From a checkpoint of a small image classifier.
Training: 27800 steps, held-out accuracy 84%.
Rows from block 8, named by matrix and row number. Rows with one number belong to one neuron. Each number is 128 + 32 x the weight over the matrix's rms, rounded and kept within 0 to 255. All counts start at 0. Numbers have three digits each.
# fc1: MLP up (model.blocks.8.mlp.fc1.weight, 768x192), inputs 0-95
# fc2: MLP down (model.blocks.8.mlp.fc2.weight, 192x768, transposed), outputs 0-95
fc1.482:081104112126160204115106106146173105114065135153132130139126090126105104154092126084146106113138129148135155129136105105156104142121149158149110098140084118107105131133151083134145115199114131113048058091146165149133114065139147122130196167097181071110126131183113112102105089160133146162
fc1.483:096133195109214098121073153176155145146152144152151112133123122148100105098190122115122152131097121150106111077121115150171115154092095181116144200138112158080127113134137035122096112087101156076171152189109127091133152116114147124142099125160147223162149091135094109085138199110200216195
fc1.484:102195158144086119156142090130125165110084097119140181117134120144116149125102130093132164177109086107111112111105093098079146115147091104150136087153118095095126169167153080126143121130156045087129066116113106115090138056103111093126133164109099118095211096165199108183162102103165151099
fc1.485:147143081127200149146129078108149124113139123132162087136072102202111198125128074104108123135103150174138089132106110092149038152145074063155137101093137178139064122139087121109120134077073135092101117111181107122138154138146107102184096150151170086095137135119131066124108121170104112118
fc1.486:104138146108138161059129179183111157192134162151168131135151130113133093180058123088095127137112095098097134079111111104051138094049151148107138081149110172140127126114137145151099116133130133144120148100166136124130157111132107091133091109095095119139210098157105148213177162096139106084
fc1.487:155077168143098173136136160149143070129178148099147083110151135149108123158155143145144111084171103145105138115152091150096143174086093084118169104114153155080119119098127128154141104122107131114125119089129121149146142142128171108109127107137180124125188095165110146140130103116123157110
fc1.488:086150109072118153068116164134118145077131117114050032137109100177137085083116118115059083070103115125139159074119117133122140134089111138179161099058127118137163122122126128123102117136137134161092127150122156117127157102146097189127099165156092077107198117122134129170157125120150171180
fc1.489:135103129130096152079122153133091091150143143139095100185144102148164109104084133134071109119137123113150053182114117188134091165146112115165122164112089107126133153140072172142173170103096101128114108140134114166142075126116109129128131127158138087144111097165151095136172122128144225164
fc1.490:128105066167149087127150165112147149152165123133069137173089153141092118138164091133193110145125133155145144135127150091183130172049136133106124143113136082119110151117095131173159120237124131124151151178120149129062147152164114116143100108131130141148139123151092153086182129151139171111
fc1.491:197120152153179115055131123123142181090121139110075105132169163115160129172072126061087097125150188117103045166117113099146108117093082095142132124097157099118127063093077117192143136067088097069112075144130188110082098148102096120110201144115135107138108119134108148074166195128161139185
fc1.492:086083113117071119133148143153108141143121122092119104156174176140079108070147086113079103163115177111122098156121120101108180126135151156114200166195147056139149095118124163131120150153060124160138099116128176153087116098129175084070143127144117174155172131109153106118092147124106127108
fc1.493:105130113120119147142145134147184127127090143147142123062149121181116138164134128182111129180122123092175118154177116154082111151107088104109088113172084081131154139076130067124130081134111094057065145143077154134120095130134110128153155128112141164079151138210033157127157105139124147155
fc1.494:114117142113100113220130138082132091207143109147058193121090124173170104148120087123109066122133133109100063109061154120153134123108111148084179160104144157113155123141117051115120140138171082068129116165118084165129110109133137093097166101132092099153102151182131164125064117083169122077
fc1.495:113125157112094186130073086143173182118189068155061177136114100128138170133111148140044169071121106124138166158117174144123167078150131068138134139150148181106096115099157144135149102115146159110085163150084151157073098103142193075199070129125190127163153071134153116058166185176066131125
fc1.496:114109191134133157129193199088113097152092091128143108068096127155142079176157153128134143123078130142145078126167118091166104202119051155146134152146177145147154091171133177140118149150108141117112099142131149042149120111105151196122133144137172153121153142127132096199167094135090140154
fc1.497:149109128147146157142107136043086093155142118211115105076171109113114097095131110127056112073140094141094093139106162125097153106147046132174096114145142104138167169099107152131091093134131101108087157119110141100060125104077108081102132089135162149079175119125091140107148097139137149135
fc1.498:110134111092141126155104096100195147148167172149097155176058175132148138099134174156131113118144151099171142098064121126104164109066090089155212135138096127105138076166129123192133156118161129169124094163121124120124081181083040112130107115121129163070120123116171077192106153116156121180
fc1.499:131101176059075109061142121108121059125122114138142144128129146150051169170094138126097099098175144117134119129132101175192128081110155149143110107177104085093120122088065133192151175166110059151138130157087149193188084068111137117147114178107112072095151136170164089164145154112114143107
fc1.500:086091114203122147099085195098091130105189086150164125144163113131083095166161208144113142146154126094089104118152125091121148175091160093126085103136125092106109150185157189107150110132127086115154132084114120106092140126138164100122142101156091136163122129096063101057126142096119154161
fc1.501:142094196122131161081146124109134161105100075143104095169181125126140074183140145172179112167092097072093188122123156048133195127100134123157176132141169182130141137060105121114112142125104118063120099179159150153136120127146041096120178140160109176116119128099112105091142094135115151127
fc1.502:130138127177154067162103086095109142098132156153161159137081134119162098073178081144136125139109109130149143135106100182138115111078123135096156178062113148207089139048159114116128133157120098111053110120086079114159199106135119165147127174104084105163144156134105135115107076126176107127
fc1.503:138073166084076107142149115125122123146160089142151088173118138117095127138099120089090126128101107130103124168109146122120097178148116083071085095115129097071163099138154176066155178070162054136108089112119091136154111141085223117074111142163086059171099155160091143130127104133050131156
fc1.504:129137108134162114127145117107153137107097096133154126141139137102164031104100165163119159161235114113093163136101114109123146178131140173134152086019132106082147112109129159157182104107086172152099118125085126075114132141108158179196143129156130083161144065080149206119071134122093066076
fc1.505:182076160078142127112084063090083183111132103142125136127110129132123144138118158120133081105100130132136108116132135144067123148135108138152101202050130203165122103131119107171124164153136056133141110115160096148150070144125139078124064140131140108113140125141139130036117117127143164112
fc1.506:086169171082096112146123171160123125168157174180149205104115124163103121152145082118115143146086117123193180135124186131087149102109060122117110169090121170132156102178151180088094094134135085149104124164091073134202084164038150141126164114139085162084163118134115104098112181180103135143
fc1.507:065134163167130112162104095121100107166103132151137132119103130137115122104095102158132132140134165122131153118131109090145079140110089146120120112090168133120177084127112131143082126171124120135139132170202082122159110146092163164116168070152124135181123151083087090123107140153127122109
fc1.508:121094174122177106181089139082163127094130129137158121130108141157174176150136067079089145124155158095070136118090170122131064095061145048128138149232151076131149139121132171152133121107116104116164182112152141149134155175156182115165052115091184149124120099097095106094138091130130136116
fc1.509:084146164121112103083075151163111119189142132157163122141094111136132133167136106087127133114172127124120128146119133102125085114109064161159090127174139177137116151135156097128166154145125159120174153070166134104178095138180089106062172064104071156072143109119137080148179038077135090116
fc1.510:174144078116111167135183128079121153150107127192151153166143135094152104163134193098150123179074128145133128122114151110189133156131161091164162123172088118210118132142130108140153074183097130147076096156106126167133095097159019092054104128097162131058157108178164149152120161144149149126
fc1.511:096127156151131138122151203118101134097101112077128112167126141129106098111132105166070158094114119148147136150171135133158195140126123201120142115148150126137101129160177081129138174122137085132080109165146146129160182126096152127120093089149102178121140162074096107179099091126084079082
fc1.512:137131089165164137123105162142155118122169089132072170125122065166104181095084104096162094108151162114107153145102169122149132103128184125178124090178138118108156106104150116166125117173166088137130133087103124141134156079157156123172091079145066117148085138134130117150104104130080097171
fc1.513:172120112183118131112185202097102128090132135116086104154126106157132133096089156160130133120122205130157187111171063100165104132080150131111161052123180202125107146128094103164186165112120129124167083144104023151103039119154126075124134102134137073104210155146145143111128109139101123114
fc1.514:143137181135117145131160071143181164079135115109145137116103076064101083088118102117142109104110166041131155143146085128106170122162116120164159063171178144147203139113081099083128080141109084089094121126138111129116138140076096130110115169158113152129080090182132131164095120073129128109
fc1.515:121083087119066111167163139122148179166101107153129131113125114124120055092194148173140118072117116125098123180119146165087158125088095123087094100163127113075149087151121097134144109165054132110122143131071108117137162155132192193153117133124077091118111173128125088096138141167218112145
fc1.516:116164141153179170173052144133133136146120184134125073133165154129133088139115113126081155108081113138117136071104077121122120162118166155147147169167178101078151120096155155134091098133121151127159159102128110161055119091153055151096099159110091165122106120112095107098163079152123156214
fc1.517:157163128102222131040113138142196141106147179117134066134162073128114150112087071135150109139150166139120102170088089154174137130130116127046103100115127140186143130104051213134104120106113107079114166118203130057125094137073168125112103097132083140104137141072167122159091150085128169158
fc1.518:085100178131148137134155125167099103153126115149162165150141115151053094117143173101105077170073156080147141205106162110209140114143176148149176121111184125124114097123126082193113073195082129121132148139125155140151161089143099178138112179096164130094094152109090148159106097096101161074
fc1.519:127136133126126192130113117114118039178102144178118197149063123142133070073139150121103109128119152102139069097148140115093122103147135114092140151124131158114170071084167052181123115109047058134125165112099123091134136089190091122137108129184116147110127126125079103127162160159108102074
fc1.520:169101163119108123121114155111087090120121166089116129128115139119085100118108107061090110133176126119143094113044142107134166154089176103098127106159123066148137104141116217099088093130118077133153143128171124113125115185150085118145131116143114115118156158184130179158136121168150138109
fc1.521:140139160190156171155121186152117119183055113135152168136133223146130105173130112134090139140176163128174129131142093123170173178112075125113189163136119157157156165178136070113160087120116164127147144083057154109141105133080112176097155114159151114155198201130178097152134155098069200142
fc1.522:117153168118187120129125188159143147133158125139150120136107066140161064113133138136176118163077103096152124192146127098135084149145161181143122133139133125116179143121096119141187115099099118130148104059118133085171109164095115170144183123135133110072135139122133096079104066115135115118
fc1.523:136120120108153083077179091185082121113115094164129141074154080107120162124122155102121126200180140100156150173100086063115150139116096143145127118110118179161132134101106156075152143153118087082125143124192169111113123081180101115072091136152170129103092116202088115141115117180152126121
fc1.524:165109122111114144079191128071159126135082140096101101152126120113102074094115088138088126138075089127122115176111114086102123155124095105089079138116162158207135071080155128137147097166124127113129169165124174114157193166130087124094126128149147111142210132146114086138156060057081143121
fc1.525:136098081178140178158158165126105138133144119179126195132110061063130132122119107150089154165116081100170180125115182066102158110130067082159197179108074106085090145169127086126116159129097140108165143095155112101098169112064147179086094098115121136137107132116139115060136121070122108182
fc1.526:064167134120072174144131135163171183206120125129122135162175081154115154118132125115175121121164122082151096130075180154138100118093102111131041139047143170146121091123191129128113186184169087081125127109078104189049087139124117144079055089094078122181143112138164133071114167131101127175
fc1.527:122198154108159167145101114116113094149083098101197111106091124151089070110121130188137125168124118124121167107088098118101091131100167128146086168110158139171109149157120142148158109115171129112146133106115142133161135149137157151090070090143111140092123161094082146079167113118104137097
fc1.528:182158162184128120125159171110119111156128157156130132127115127136107229157147128178142134156137101152133163121123079125103137149102139099129118070111110139093081067099130096157170082163116110138124119142124097161101082133165144101072126138124062069107169146132101129071115138122124065092
fc1.529:115106142157099141116135112183083067156121175097074098150114140122144085132119185123170180107128135145137107154127147167117121144110102138165086166133123145154197137083089109141087145111042113094127103051097093101116177139091120098152078161148146153124170133120143182070124107106169095127
fc1.530:150152146153125125133194161129200130183134052166161070082171088084137160131146141129108139116105136138090126098147117084133072158086155087117098114081130128107135128136141115156126156143097083133138134143159169155150143107152151138120140061104119099130135153152105157107120135135111145081
fc1.531:135092134161151108167130141137111154118145145154110176200073159149106084189147157146142123122155114120198109135079136165098151111143066100090112123139137138120055161139092116176182115177129137116095096170092117165106131134167128115039126116128136187113111163115131101122112153172113187113
fc1.532:086114194087209114160085113148179144138101146155134121126130144150141141097055146148101057142102130101119130166084058107161165102167182163141103152108127158154169101148088147120139130095142170132170111151127141137207084115142206161078101134108150139088085187144119123099090097179159135130
fc1.533:197146172163127070171125160109141128129087175137070101076116075133112150143093101121102097124097062141091130144074133129166140132144136127109158048146138089173109119137166167159081143102157138084180139072133114098141099087091077184164086147163166081140156116131170158093112069115170109121
fc1.534:117145139102173156146145134151179055129153110114145141126109082098099119083152096111126122126111099123111113078164163080145083096115151114129140090107175145139130169153072142095175104112060136114093139216108128087145148102144160085129095159089123100158162160136152161097110119096184158148
fc1.535:121113138184109168128181135079098050161148086177106137120107123176157130152099173161065142164120150151145134136164069115146121065102153172089114130127158121158137180084163092127112100141123045146158080076082128164088170110128132148116127092096115118126125108152091062126158094152164100157
fc1.536:079160122128143123091077107120109099173072148174163109106176077154112127164083165114081159125170182178140103129134134100128130154149054170117123107143165136125151100060167097140140147129155095125125078087132151132122137145162125131087138149154181139177113173176093133157161111099134099070
fc1.537:073034177122133154100128200164201095067137102158143103085083128158141105073137176164147110148211149119154111091091106094134096141114129116083146118094171144147143084131100149079094118164104172183134126085179126120145107127115124135118110136120117129100131147075187141154185169114130109123
fc1.538:077094066105116137126170159145133164083129130160104135135153084160118153131240054090106094069150123115130129076072069119165123151163153120125055088103130103137153102101111142120100091103192124119097195138192148089181119135154164108145095139141111080125138103155102094099155105114162135162
fc1.539:109120127131083129105129115129166154137148121133102151137106165135139140168160108102059149156089124155100143114117157135105104172104234147137157073125175110127112111123059186175084166125158167142156155137146186173054103108124146111171112135119101132121127118092144037176180100157190155204
fc1.540:148100141111095151131183145141106104160096081117128086113105151150112083194086199144083200196157121106156164208112119086123154128104141125145084134179100139149160088110158123128097163153117156147111149112133138141118152196084059158077187175128105138159119078160091130099103119106089105095
fc1.541:160128117090144120078194180156187108187151165169115061171106169129112123132194102193154104152167126132171091154173089117078138109124126115104143111102110091134144044152129122120099156169138102104131125090171190031161115131169138105128132133181132103158179155098145136131109149114155149150
fc1.542:136039112127115097105182165141127122178063120160134127126092203201111119135162165155165128110148172161107103142098097148139127167157143138138090139130113084143194144095127181101148153141141077122134126152144157108096200156112081096112208098130085132121091149145113177097140114144163155170
fc1.543:080137152164127109108134103102196167110097178154148066125112149147098111149139130113167142182091049161146059132118071121108192100097093119150170109162150120125146145095090049112120172155032122117132086097131140144140200108136101063105120105123052182117130095100093131121088189122145086129
fc1.544:183146115190084149162080098109137109137111125185180092158114142100140073112110137173112054093115086150104133133092123132121133071050110102135117138122114143125192128183067112132140156134118109214158098126086177104141135114122104114111062167137117147110183138115130120159172154114090163170
fc1.545:119137130149152193126089138159173128132125110148131132120154097102141090070106120145098109121120115180133166120145152197145111150123116114137197101133058134151145167148116123165178092180104143155151111144093111139152097122116142154085119105129134110149157179140076133165144132158126136058
fc1.546:150150087141121139096101105195190119141105193089133124159190160130129113123108088144116141091099082092142129132129162120196117155123101163108164169112134104113147143061122191063122155124141156129119108140179079076149131065140113095134143152107116155183086089097173091159168146123088053088
fc1.547:202093155107087114150101112110098148163169108138139140177113128124082169160108108143153166136110105053165114138091158151158138128081147096085117153115188143128110108141126221147111179166130164121147162171151168169087111071172100091131135140114124140108189117079156057164098133090118095130
fc1.548:162135121142134114135146120159156142163146154102129151157091073167018116184123109190184142139123126112117117126171149183211151163158068118150088157088131158104127101072070111093059122117166155181113118057158121152106052157164103152162152168133168122091171156136079147152142115120161137113
fc1.549:182170174170162096074141169125106148102182179079153152144166058121144130173102115072121137184133177110141098144110154140118137101120109111080129164087119111213135113069147131095147124137069115126101116184154084095071137144106061155094087084201152131083150194088132172105150068154116130108
fc2.482:075100099145091080088212106094126145191106077161115118174142190161135124122139116147158113106140067092160135141145130129173072116095105120152157118146109159169104202158148104129127072109144153151148115166121098072083106194221094085144109110098086183111155136186105100179136167102107123080
fc2.483:119156107137117108135135137113108167141108100137114140123133143140155100143105137145141167046107125099138152075107112104146112102127130164137124132105114108171143102108101175103126111156097226126102114095108114151108107125158154071151105166122114094096126088153085095044180154078091145098
fc2.484:125129141097105119121167133090166138154121093103105124118149062118121156143140143103102143173118172108140089126143112181104116123171151100146134125135070118139167104074140153130156162111168107132122098082132059130116127121173114142149126094124138104083111094041193165128146136093093097131
fc2.485:148140090139134097129091135116137139144115104129123140164147146096088142142127128112168131164152137110084140113155125136143110144152158122134080103126057128129175103104059127182136154122098093125141136154176112063123131140152194116116130117132178174154153112095144186181117172116092154150
fc2.486:115176123168101150145168095105124076161084076141104129213141089097102124082170138091154132111151125198126081082127111117181128157142151136096064175112127155085142121128081155101140093163091084158107093095156049094099105163140131113134128162119109154129078114200108155162194136182066099134
fc2.487:123176112156110194116117169162095146122151156120124123127124119154064126156041121118096169077187122106082173126145082069122130073144148112126105138147138129132155128198136164141112074154142148110139116112149172167160148128091154166108147160199215098101103124142102132120127093142114134122
fc2.488:119123099132135122128120092165095064141152149099198102161166137072103133137132157157158091090184090138130120138053084147085144127117212109044135101129092127150130151093118147133143134172166148159118104142178170152159134125171127114093180125139078117124162152166115100079116156126116142105
fc2.489:176127143170123102122158130122121098098081025123135157177162168126136124175152134135107155199085133116093115153153035102132123130139131105076078086122103130134117102139114118078125092122076130135096113128108108135143119143177083108135121122144114138142103101124180110066134129141136157152
fc2.490:108192098117130128172106099192109145107084146108161139109132142107122148101127153119089097081150136133190146138087135115154137155108120146095120136091131160172131100166122093107123086174123139154225094095129107148156161122182131116169182122137167154132077067096157132139139134165089163119
fc2.491:142136124188115172117173159139097136076143097169168147124165140126089079124117099157155149073085094164128152177139142085148080129049122114102185138098097113128111104147164155142139154153107152144147083122124181144121103115155179174159102085122212131137137105177123161065136182116205079184
fc2.492:169144059222158145140110185160143105147099190144132100125131129106118175141113096166129113102173146133167112135113184087117168130128148114155127173178158174157107110169148174149149087084134112150139103066074150136089164115054145128102103103128158159104142160158091156118142082152102087105
fc2.493:126115120150147161118202106080088107125114128149093119159106190113121110114153127099116190126130097127115182136181129107124151165098078124116159164084104137089167138145136092123153117095150110071108053145129099110170153114225082107168084087202127181078086107133153162134122140102123149152
fc2.494:116121163188095120118099098199167135133151129117114139137157133157161128115137052146134197143099073101151140132140092139135173126162122105169088188147097093114200122150117146116151100164202151113103107120096112155138152125096126206095059121083133118109158155163075194105167137147148132135
fc2.495:106106151132240138125138128112064122120112177074114134123102132043148112185113102121137178154138144132089163119134112144100126114139096114123141137098113135127099161142095195114199157150145137116161189123038119186088141096149109152144150147146110111167140091114126211072094146111145174084
fc2.496:161122132161135075104161157158129113112093140147149085134153145159123113148149123129126135133111131077130109106145109161129069167141137123116164110180118111083136117156161132078100116109166114123177149123134119173120124128054160221152131122101196104133130109239121133132093092117117135075
fc2.497:132146080101170118120074121140192134124098158135152122102133128178155111172121155106090165143126130135092035145103124114107170133076134134106162191071121142155124154168212130123145109093179136111145112140080163151101173102173136120111121117164163084149145156094173151141161127100091217163
fc2.498:160132063119113104108123171090091148124108148140201145132130172182143100135082137096104175099112173103167150160169113093050179122034097084071117149091161126089130165099088133122140135191174152147085110089157093079173110160114202124147161199084180104141198186157079166095115100125129103110
fc2.499:128202075143121072126137104153082112159120110116141122126102117129104094107159215081112153059108095132115150131120091118163143145078176105114082141172130110111125069103105137153155129148079136137147189137128155097155148101144113180077135175074135130148184089104124081106103161168099134100
fc2.500:149115126091070132131164147175120148140095174105143064097116151138104146136121092136110122084135106147145088165196139127144156144101124110169058147080112112085179121153149173113111159135116078132165182168084122129114104140092119107153153129121165128128126153101144112125169082184104187140
fc2.501:137146135147105118136113132065107154151161112042151191130114116192112165133149175134151108110135140121149094127165136116119180079173128118098119132082191084102135081155189094190108133145151059123097143147126128189187101074107127103093164162074139113152109114085080133137071167140078056095
fc2.502:127197165065132145144074049176132098160086105185134098124136121119065140120143092139100091093121114096111133149172119120125135152140140084056117105087114135114136128079126074127101153135133144066170084124104111089188143120132140126107133096099158143139132093176184172109134126146106163129
fc2.503:177162174139132070141144075137097134101100110097140124175135101144138126110147097113171132112142140142133099091134151118171143115120139135122128191100154077097155122188084168116170021110159126055153089154134086129092181156121117104129143099095121198078197057116082124125059102161053146189
fc2.504:168134141117122091130071158093158115164169081118141087119109133063123049130166118126142139162170102112115152062126124165123150181108073123098196130099151121161063139113101152122182184134127111090093209087055126118132137165162178148131078050131109138167119109142107083179123132171164119170
fc2.505:114096199116119071087093053088152094091123102117135109138083089145138116112107174123125165096139159132124135132134110136106089145133144122151102077134081131111114115113095118146103144111136160136183157051169186080090071117148150149136138096130097138161154152109124161104127146113103160155
fc2.506:150158113114153105138109132122117110122149143111134121149146133135096146094130135145120124094114183129101123180127128149138115157106127130069171125083135175131097081169094111115081095088169139140137163179152121083109230183166133115194132131068109088115085139117140137138138157137128126156
fc2.507:128098153096202161125163124146106089086126126162163095115114142122109142121137147147117104092131158093172124082141167191075101063144102155134155138123087075129087121139128184093105148082177124117095120135156147126123143164075070101126145153177141132083154098144106119180114123140095105147
fc2.508:107158124112188126135153127135202148073178088173114173047118133133162119120136187119118107150161091168063114107128161138127073096126156159191119138147082143150102170180146159150170178091157113086166093101101091091134131136109161130170088139150117158115111170099138089123111113163126149143
fc2.509:136173115111142137164115115152110068112168171161137143135123160171188121106146103112156154144171128174136180121128121184044145102139112097155118141093099096103095147153165097127156072145077128126118190141067172140068160115101078160137175127090154086164041135129114166143081087132125160167
fc2.510:140095172149188077150147126067116124140155146137077113144097110077074113196089047102152082125156111102117160122188089112128208111113170132111102085143147096128125103139101139108141136125122186179086138127088137094072158155139132143156155134102118169112175177168135147119043080137089046075
fc2.511:138106119136182097136149128159179105139128104146119123091128093138094108136089137103142127140144105185103156119107105149139144142140121113138078096171165102048129079057090129067156082157167123078082135132117164107160113187120177132069101140126178125118090141083169181141106123176166154181
fc2.512:107179139125108131134138134162111123150144105148126157118109161080136124154135120122112187114083163193144181113128158104148093148085167124124161110093119120083109088088097115165118165169135124100109140178117077114173136097116137093136138138140111167097096089186082122115180135212150132071
fc2.513:115159138058185151137091082089042129115186169171114121105149119145111112112158113155093134096102094110134127118144127172193138150133128100151171170107121176145172066093111182078115048124154115128166074072127050103151131202098080116106131140158106128085124072141110182167127165145080101123
fc2.514:115182110080160161101096148080174073123132119156144107091148153099121119108165138103120139107094169095079136122126100164149141144150105155116126045118102149074092116157092189132114141130128176153160103070163133118083114171058111168107126195132165123093119125103141139149108105096058177077
fc2.515:108129126129158109082196172142149120125099085077171122113105140130091053158167133103158127137116157086135151131121120068147201140052124119117101136147116157119210090082119093159135102127064153085150098140080071118110155128084087116134157082101149139116154171177135100066114119121181137138
fc2.516:099171130117173116143152086128069080136084135129143144115151165149171118107151106159114100119069164106134095103171158160109108172186166088056158074180145157078141180118148123088132143111124188132118119103102208112115131159185103066120143062110130109122067217162078068134113146121131043031
fc2.517:156142151132161149125100155097157141154140121101179147170147081128143095206120133087063115146103151190166128082110148143141103128163096188037152125118129158134141156100095123177167143160072129192174111132122131188151152163119148111128171076089157147090144147133104132135073150147136098166
fc2.518:169119106143149175105152067128106154159131100090142145122149110111140135152154108174091109128133211113112166109070092158107158185062151151063110111142159136127234103110082113084103141128135150044167160107164142084083094116173124115119196146136084181067193175093125115172092089180049169161
fc2.519:067091118117130102135132154122133147149111140077141100148088136109063161155080173109092143138060120139191122097074149143137160104140099139049165192151116123130138081125099148135166146113075140081138147093118142145153182134110124117139077142099130146110111179136122124168146087099133103075
fc2.520:090163090085112159130114152090115135125119096126150129147138104117086095098088170106154179084143067082119163124146123100103176107134143132144143153152207075097175131124127094099108153069140104135141148136105180143120169122133097088112173114083174127173121104117083124132089170149150128100
fc2.521:112131097122171179097116167155107108128155103186087133063141181064137126116123134128160160078101148161143175135125172139103082157126159137108148141150117125137140169158136157214144139109068092145122157110085088136108124130149127140115121126132141101143095157128102095126137128106197100154
fc2.522:180143144147090093038066091147136133084146102090116116145162086102075113149157157125097104143096113133080119096160154120104145129126135116151139145147134147107106091099099062127059165117125125061141145128133118157149115142090089141134135149092177154087132144152073138173139143102115095117
fc2.523:099092122149154077162084146128132138127119105121117064114097139108053100145121110116148115181125111122056120220161037137157099153102098188160124144091130155167139120124110141108138130129196098211149099124134165179055089106136139176183081123042122129109122158124138140114163098076074112150
fc2.524:113165136099107155104114152109194130094180176086255088122078128155135160135121119116186112125112171136087121154131088131096102106135135189119167126115150122142136140130108175118142067104102156141156146110115093110106130072144092128093138145112182120138155129146126119179170086145099196110
fc2.525:099163143127109132067131158175117142107094114057165120102103156156133120108162066111123151158154130181213152075104156184128096104145126121122107094131132157096141152155138091159093103143183042145121138116147095136120120142151158153125144104136116164040137173069057125135191105121136148117
fc2.526:112136147131137177097164107188103117131089166086113108112075174181107180157089203105155129132100093097147188132138173194127081127106204156163090162141132135129125148119139097126153078140123108134149121104083107128165119129095173126128175112078137072128092124141126145112122167188134121181
fc2.527:150132164140171114094129150079080114167156151118138207102109150176091119142105119104104123158168095086136138149132158103122110152117162144146169119209073077146078110134148111178156119169115150090125096086154139154125193110101114119145144121094111144059082087089156111151164097178132168107
fc2.528:157157171167107136139147061131140156151133108099193136136115147162106151132120155110159145093077141118119126178117096124119148096144080162082205141132145112161079201145162147162122136120137078064109080209110106147145089114115201178094082080182176169178137183120175150093121098115168097102
fc2.529:177134094107066095140077128170114098160135149065178128163162158147106096187118167128154076126124096172110118136117117170174216104070123122166152112096194063086093118144127121132101098133098140190139158099160113099131123136114086159095135125127143143138155161136127208135125132124078116119
fc2.530:086099163125130171136109116130139114115106138116142161093122101095141081122107103139137137137142108117150099142103118082090075194093167201135130140171123090141220152119118179150166166156166133130113140105144077125114159131124123100127153182139115135168127115142072177187140138111116134116
fc2.531:117121112117161142133075185172077098109097131096085135135116137074104111108105132083101119118136086103138105134148108135124181161132165192171111097222093161141125115112146145172123124100163091153087106153116130139103127100115099090150138160113133139209125142113166150166106142117137137147
fc2.532:139110166135091152132103165121173132133155157136157142130115089095101157148111141142145113138173161159146112131184144111135117079161186105120154118128116150098125156127110115144172118136129116165082121161082102104124186119149102089115138145102140106118158101156158136101180115203101112119
fc2.533:164140128165077090125090115091141100147138099112118163153058129121123058166108122110118101177098151099112129123138145179065116119135153171118161085108117139113094095113199078187132152101161108077143131125144139161146104149126175138091088126135067139133076168104150128161140131163062138113
fc2.534:180153108172110142155145115081136189163140211137069168119188171137121113062131094116130204073133167107096095168145087090147142127100130130147115124084150097144101115170151137057099122178143102164139129063152160107114104133115136095117130131078120080108125126082085161068163058182059145072
fc2.535:113101128133146133132142116134208129141158099133123100096173087121119178095116133109048089109142060086102095102100100151144090102180102114096183088172133136152153150130118219085140123159113090066120129157141112137118150103077122136162141140107142110112168114129177125207142125148155131097
fc2.536:052130110099074127114133139125200135117110105153091112173138183122083156111081164192159098108179119107151152120090155123088056126093079106132116160134100105136155101150107119188141124096169107117141103125087127168135127139136183122126165087107090111080173152205133098094130093129159137135
fc2.537:143209179158160081087097077156099155126124171125091126143144061138107116113128120167108144126067119148160133166113162160115134161167102105034139123129169092139140109153127094126150160146120166187119152079093208144081106171130136061107158064109140123095122130120154144144148102144151138102
fc2.538:136134119109162148151107081120153116157093120110098115154114109106084159154187093171118156088151114082075171098146143107165114181175142119188136150143150097156141122128102126112171155163082196202140217097099130090106162090120130157135123195132136142116066152100153173101110143110159123123
fc2.539:114121082123124122109111105110133096161088132117070114139128129143133155174120142123115146132112149154095130130132155109116107180148100145126105151128120167115143173076169124128117144063161116176097124165143090128147087157128169144124150114194114111137133105167082163125102147116097139157
fc2.540:111080158130133076093116149066108094123172110127117136110185049100086132116100172132166138166085059143058098060162144198173147141133136101126101113141078126205091073124139126106111133186159121132160157119177196151071142104152120159088127157141120132130160121149099104116177121159155087108
fc2.541:148160105172190155229098058152092102153209114110092149129122137131080070187142120127157130132113151149053157182177147129177131123125124096092097137089146168090072149179098119105124150090127160128147118147137149096133117105180093073109141112107090110136154113135140102167158116128117173155
fc2.542:116130131099110120087114103143130168116131123126121070116087116177109125096191147139117060031064127091116058144163199109191069099120176105135136089096139121102104113114145132149165097100130132128147112134170077126047095126123122160097104173176064122158137187137136121149076140151088108112
fc2.543:141131076171120113135175213146143066123092109138193134191160112154133163140157168144120092094183100092106197151114164073075085145137140121162103140111177072127149099141137133103101157123118083147095124210143114104095197170097140118074128114124129171142072107152137199121099175100195144154
fc2.544:085138149130100153145107132140108151157084132160105110125133109090189125126122181180121111140122186102077146173110175178163143119144108128122079141124112149047184075148114162154179143085141128180158090140127094159091112160113132139056064099159121159077157105172116156085102195158169178112
fc2.545:104116114114103189153113097106093096182161130172128087098154127161160146130162132123153112146140121161134132142123138102117117129093155094114104104077147143115117143094214126077100132146138132140136149109111110096119175130113129153081106132171089192167148092122115174080117113060164111126
fc2.546:159097112157138179100153182173101092134117172118159116107125119140153104132088120219114146158108080074149160109066109165141141171115096096109193144079118182114094096108082197129125124169102177169123111144144137151174096108157181112116104073136052149096144135085157098085093075103139110122
fc2.547:103118150220087085150149050076108146159150117144140165060154110107062163075092119142086123108122109134160144151112143069067109104100093137176195111113139132120155166072120105138140099085142175150132174093152147101114139081124123132153163164127154119167114121125111177140169105150159165138
fc2.548:159097216115099150158157147111122164111115117089159069115105159154080117175141121153089155169134108196110105104107138103139178184161091096134071109133099160135111111140160107143072119117069139108145137159151109098143150119139139055138106150135130136129112081159078107083144142107110189116
fc2.549:063168134136125082146119126093150169117110139179155133083141109102135168112134147132113161086133153185162137119130119187135133161101124104059159102177158188181147144099145127125157091092130178160122170096127087153179150175128133120109093080095115169088158158093101137131128163127147082071